Rows from block 8 of the encoder of a small segmentation model, named by matrix and row number. Rows with one number belong to one neuron. Each number is 128 + 32 x the weight over its row's rms, rounded and kept within 0 to 255. All counts start at 0. After the name is the row's rms in percent of the matrix's.
Before each neuron's rows are labels from the 100 images, of 14976, where the neuron reaches its highest value: "peak on" is the class under the peak; "strongest on" is what is common among them. Only what is clearly more common there than usual is listed. The data: rendered dice on a table. In brackets: how many of the 100.
# fc1: MLP up (encoder.blocks.8.mlp.fc1.weight, 512x128), inputs 0-127
# fc2: MLP down (encoder.blocks.8.mlp.fc2.weight, 128x512, transposed), outputs 0-127

peak on: die with six on top (70)
strongest on: six on top (82); dice: three (61)
fc1.121 126 [146 153 161 158  99 151 100 122  77 175 152 139 133 165 106 160 158 184 144 127  99 112 137 129 146  82  91 212 141 157 104  96 165 128  93 150  95 132 188 133 160  64 113 139  55 125 163 148 194 145 120 144 104  39 113 102 111 158 129 114 118 119  62  83 195 141 143 180 130 107 156 196 139 120 102  97 201  91 137 128 105 115 149 142 143 171 150 117 150 157 110 134  94  90 112 118 126 139 158 126 134 102 121 144 146 125  83 160 105 124 138 125 135  89 180 121 157 129 182 130  97  86 114 110 138 160  48 112]
fc2.121 119 [181 129 124  97  96 129 189 145 115 107 129 115 117 121 130  89  92  84 154 162  95  85 159 195 115 144  98 202 123  73 160 142 128 141 171 148 122 103 147 118 165 207  98 205 158 150  67  77 121 146 118 153 154 151 102 141 157  68 101  91 129 143 140 104 120 144 133  99  89 152 105  92 154 187 143  91  86  91  78  93 147 104 142  89 175 109 119 135 158 119 144 154  86  85 125 186 137 112 115 163 141 134 131 170 155 166 135  78 114 121 125  75 125 153  88 137 114 147 110  96 124 134  75 135 136  95 207 160]

peak on: die with two on top (98)
strongest on: two on top (98)
fc1.254 069 [ 30 183 111  58 125 119 123 146  84 146 119 132  71 119 198 122 103 106 126 143 164 166 147 103  93 107 148  99 145 153 145 133 145 145 124 116 109 114 127 125  83 154  94 137  79 164 164  81 105 102  94 178 114  66 117 164 116  78  97 157 118  73  86 126 103  64  81 120 141 109 126  94 185 118 125 167 130 133 153 124 102 152 184 144 129 120 135 188 148 101 137 176 128 196 154  93 129 155 110 122 157 163  86 182 150 174  90 148 108 125 121 122 117 115  91 126  81  70  98 164 103 139 163 154  99 117 114 175]
fc2.254 071 [162  77 131 126 106  89 162 142 171 138 100  94 122 154 138 156 174 128 116  76 141 121  87 149 193 131 112 158 112 185 129 144 158 152 154 176 141 153 143 166 134 157  53 104 125 113 112 134 185 108  72 168  78 122 151 107 108 163 176 110 111  84 151 119 157  98 124 136 112 123 152 129 103 160  96 125 160  97 118 112 137 106 116 116  81 122 157  77  75 161 113 134 109 131  75 104 123  92  77 124 170 129 175 146 121 120 151 124  92  88 118 173 167 125 129 123 255 122 189  99 126  94  86 168 127 120 128  58]

peak on: die with six on top (100)
strongest on: six on top (100)
fc1.327 087 [142  92 128 194 128 187 155 133  77 175 107  83 132 175 159 116 135  94 158 124 122 115 156 103  95  82 128 164 159 145 150 129 144 172 156 178 134  73  99 120 124 148 107 176 170  90 163  93 145 163 147 146 151  94 144 152 153  65 123 103 156 141  97 165  96 208 126  74 111  64 173 145 142 164 154 137 122  68 150 156 132 148 158 102 138 160 153 146 114 154 148 108 135 177 108 142 187 130 171 139  92 119 160 166 177 102  79 176 108 166  83  96 140 112 137 105 124 114 140  52  78 151 113 101  98 100 160 115]
fc2.327 092 [146 119 119 110 175  70 136 113 150  76 130 186 174  63 162 148 144 119 105 146 134 169  48 137  86 140 140 162  82 178 152 150 114  90 138  94 112 158 197 175 128 126  97  95 121 155  75 167  98  89 108 136 134 201 130 114 128 113 105  82 167 138  87  79 136 124 116 131 139 147 149 138 148 103 129 162 162 131 157 128  94 124 142 194 116  81  99  90 103  95 153 173 148 114 143 117  97 104 138 168 111 161 121  91 103 153 128 160 126 145 138 109 108 117  96 157  71 131 167 153 213  89  80  81 186 148  90 139]

peak on: die with six on top (100)
strongest on: six on top (100)
fc1.506 099 [137 140 183 166  94  77 132 100 129 108 130 118 106 107 153 160  95  77 109 131 138 116 134  64 114  86  44 181 134  89 136 139 122 103 196 177 120 176 117  97 163 160  59 129 149 112  60 100 126 152 101 172 144  69 120 157 100  96 126  62 152  88 117  93 114 155 149  50 106 142 181 127 103 158 154 122 130 123 101 127 131  77 136 126  73 139 121  94 130 143 143 145 131  87 125 139 170 177 171 100 118 141  79 143  97 127 114  90 136 115 198  85 133 113  87 109 180 124  92 154 109 163  89 125 104  86 131 121]
fc2.506 096 [115 195 102 185 156 171 134 117  65 175 148 116 170  66 107  89 123  86 131 132 100 103 135 100 186 118 110 116 108 103 174 111 162 179 127 112  91 119 111 152  88 150 148 177 103  97 137 140 155 126 125 185 133 105 167  75 115 166  78 114 197 166 153 140 123 105  93 131 135  83 140  76 158 108 129 152 136  97 147 124  87 146  96 110  94  92 179 124 111 143 150  80 162 197  89  70  98  99 148 170 128 161 169  53 103 133 148 190 125 171 135 121 108 132 132  95 107 150 140  88 154 141  93 122 103 132 171 119]

peak on: die with four on top (57); die with two on top (43)
strongest on: four on top (66)
fc1.502 114 [112 108 152 159 149 145 161 145  63 112 136  77 198 109 140 171  75  87 163 185 105 215 115 138 156  88 123 120 101 108 119  87  86 106 164 193 132 129 116 104 132 136 113  74 104 196 107 123  99 101 147 143  95  97  83  94 173 150 136 160 111  73 112 108 109 103  96 153 128 198 113  90 123 112  65 141 156 164 134  96 203 108 170 140 125 122  92 184 140 142 136 166 148 110  95 142 117 180 135 106 147 150 157  86 105 104 134  97 126  88  88 123  72 157 120 114 157 142 162 102 105  95  90 152  96 138 141 103]
fc2.502 126 [121 112 209 107  97 149 104  99 107 137 150 153 108  75  79 154 160 154  70  94 144  92 150 103 147 106 142 114 124 108  96 107 141 144  97  83 145  97 114 148  97  93 153 147  55 126 174 133 149 131 104 103 150 175 168 175 179 171 109 160  90 138 164 160 204 183 108 157 125 154 118 147 140  67 176 144 123 120  88 150 124  84 134 154 134 106 126 189 121  66 197 101  99 133 146 108  98  90 141 135  81 136 100 131 129 156  80 130  73 154 131 170 127 116  79 121 173 118 124 150 130 174 113  93 145 118  71 183]

peak on: die with five on top (100)
strongest on: five on top (100)
fc1.118 049 [120 154  58  94 106 128 120 188 150 117 105 120 112 136  74 120  82 183 134 181 143  71  71 132  43  92 129 105  97  86 145 111 115 106  91 150 143 139  92  89 132 139 136 157 157 150 136  79  83 190 140  86 119 151 113 182 131 112 135  92 132 114 108 142 169 140 136 104 133 161 111 123 118  91 104 163 141 113 152 120 125 122 171 102 168 176 157 150 140  77 156 170  91 141 164 185 139 128 164 115 129 131 118 115 135  80 126 143 103  63  95  56 145 105  75 127 196 179 181 176 151 117  65 123 125 143 118 118]
fc2.118 052 [149  90 112 179 144 125  88 100 165 138  84 106 166 110 120 128 108 153 100  94 168 146 160 101 234 145 122  99 149 179 120 171 140 141 108 128 158  91  98 178 130  98 144 122 120 119 145 145 125  39 163 102 153 124 126  68  73 192 152 151 155 105 156 117  92 141 116 164 105 144 153 119 125 186 109  66  59 120 136 108 145 142  58 135 135 101  97 155 129 121 124 106 174 151 100 109 131 141 141 114 118 144 118 184 154 156 115 132 188 105 177 159  82  92 177 125 111 111 159  95  65 100 147 166  85 117 144 161]

peak on: die with six on top (99)
strongest on: six on top (99)
fc1.498 102 [135  92 157 187 152 146 125  73 105 123  94 114 173  82 126 126  98 109 112 135 114  89 107 123 133 104  92 148 127 119 148 116 121 140 107 164 181 149 111 183 192 146 118 168 151 117 143 137 155 153 201 132 125 141  77 174 119 107 165 131 139 113 127 122  69 106 103  82  96 121 103 172 142 119 134 120 131 162 112 119 132 148 163  92 105 137 126  65 187 207 201  83 123  87 153  60 161 122 166 106 102  36 111 121 114  95 116 101 147 147 136  66  87  92 145 116 188 135 112 145 127 124 123 191 135 163 186 111]
fc2.498 100 [132 165 149 146 154 188 151 118  95 102 132  88 155 136 180 171  75 153 169 138 134 147 173 119 145 115 133 144 137  88 139 141 141  99 132 114 162  98 147 109 107 112 102  67 160  92  93  79 165 148  82 118 142 132  91 158  91  83  68 142 114 168 110 115 138 137 114 153 173 166 185 149 144  89 113 130 133 189 125 138  97 103 124 121 202 150 118 192 115  78 106  64  74  97  85 131 138  96 187 128 142 143 167  81 141 105 121 126 159 132 116 180 113 154 116 163  89 178 115  86 149 155  58  83 102 158 123  67]

peak on: die with two on top (98)
strongest on: two on top (98)
fc1.297 109 [ 95 106  91 114  97 157 102  99 119  85 131  97 152 157 130 153 175 136 127 162 145 179 103 186  97 140 171 147 105  90 144 142 172 200  58 141  98 113  87 140 141 155 154 140 101 114 193  98 102 105 117 144 102 111 120 211 108 180 119  97 157 138 122 111 122 132 102 136 111 154 102 102 129 198 146 112 132 122 137 114 113 116 174 120 102  93  78 142 161 108  95 183 118 160 128 107 105  73 112 131 146 202 168 128 114  87 106  69 157 136 147 120 134  74 183 170 131 147  89 130 123  58  79 147 177  62 127 115]
fc2.297 113 [ 99 102 131  98  81 139 177 109 144 171 170 134 141 133 151 183 144 145 112 114  76 152 108  92 161 151  87 110 129 166 110 201 115  74 149 170 140 156  60 114  97  64 100 134 133 123  34 101 112 170 123 148 112 138 107  79 125 146 106 135 153 129  91 136  99 145 110 115 118 115 181 124 129 117 142 125 122  97 129 149  86 151 150 131 102 224 150 115  95 155 156 105 146 106 102 201 133 215 122 174 126 154 151 128 118 173 170 112 101 184 103 115  98  65 123 106 107  90 174 102 101 153 160 110 140 164 121 107]

peak on: die with five on top (88)
strongest on: five on top (93)
fc1.165 111 [162 121 137 129 163 144 166 158 166  83 142 141 100  82  85 169 119 100 143 102 149 123 128 174 152 119 125 117 133 143 172 117 148  55 140 101 102 136 165 138 123 123 122 184 135 102 120 145 160 138 211  78  54 152 167 130 173  87 114 141 179 174  55 164 121 142 154 103  77 167 134 120 144 145 152 136 182 158 147 136 137 168 102 190 148  97 158 167  71  95 139  96 184 117 102  87 129 175 138 214 159 119  79 120 127 194 112 141 169 106 132 141 125 123 140 105  93 165 117 151 129 120 121 133  87 120 164 174]
fc2.165 118 [107 191  79 181 105 160 108 168  82  95 137  76 130  93 168  89 156 141  78 147 102 155 151  75 114 174 168 195 103 130 115 143 159 139 109 145 155 146 150 157  65 121 129 116 124 126 154 140  93 142  68 125 176 171 124 134 158 180 118 119  97 110 179 151  70 117 125 143 109 148 180  70 103 148 132 131  93  81 133 116  89 163 118 154  85 149 104 124 136 168  85 135  97 145  90 119 138 142 122 107 112 141 198  94 131 124 158 174 132 122 138 148 140 111 126  49 173  71 178 170 114 140 114  64 162  85 118 145]

peak on: die with two on top (100)
strongest on: two on top (100)
fc1.324 091 [ 86  67  90 141  65 140 159 110 125 138 106 152 148 140 151 124 158 148  77 159 132 111 112 115 149  78 140 170  90  64 155 132 132 155 165 133 186  98  74 107 148 140 142 134 149 183 128  58 139 173 149 118 145 134 160 195 121 167 111 175  89 112 144 180 122  91 102 154 113 167 105 137  89 155 124 150 177 132 126 142  37 138 162 144 154 130 109 139 103 104 101  83 161 161 191  39 149 147 165 175 115 159 121 149 143  93 145 141 141 118  87  83 141 117 108 109 149 128 102  81  95 172  75 140 109  94 121 147]
fc2.324 081 [159 127 134 109 151 120 114  76 158 164  69  84  97 127 179 129 121 134 110 115 100 164 102 154 136 175 160  96 152 127 160 169 145 128  79 135 146 135  91 147 172 100  80 134  72 116 132 102  88 139 103 102 109  61 151 127 190 161 106 174 144 125 139 120 178 106 108 161 133 106  73 170 133 102  67 135  86 136 109 201 100 169 101  81  95  99 183 105 113 137 207 131 161 149 116 111  70 107 127  89 142 162 146  83 136 161 108  98  84 149 149 158 122 146 129 105 179 161 159 148  89 135 138  67 117 167 155 186]

peak on: die with six on top (100)
strongest on: six on top (100)
fc1.90 103 [158 133 170 183 136  65 161 104 129 125 152 164 117  96 133 167 117 132 113 151 187 106 143  92 100 116  40 130 135  45 118 172 104 121 156 151  99  92 152 135  96 162  29 146 165 111 121  96 167 136 153 156 108  99  80 138 125 132 115  91 119  86 107 132  77 146 132  86 130 160 163 103 181 151 109 125 146  97  99  85 140 102 128 130 112 134 153 105 109 159 176 140  83 138 152 152 131 195  85 124 129 114  95 100 112 155  70 129 144 103 157 139 109 147  97 135 151 166 109 146  34 202  98 119  85 128 132 139]
fc2.90 083 [126 112  73 143  98 147  96 129 105 143  73 127  93 103  96 139 109 112 160 114 131 131 107  66 166 113 141 123 161 165 143 135 167 160 113  72  91 126 134 159 152 155 182 141 158 149 107 145 147 116 132 179 191  90 162  59 109 119 155 121 161 187 107 160 125 165  92  76 123  82 208  95 104 119 162 117 141 110 146 130  71 163  98 163  74 110 137  49 146 111 120 123 117 113 121  64 126 190 148 131  99 162 165  88 147 126 136 177 124 140 155  98 174 104 130  79 145 121 175 158 136  78  77  91 129 121 184 129]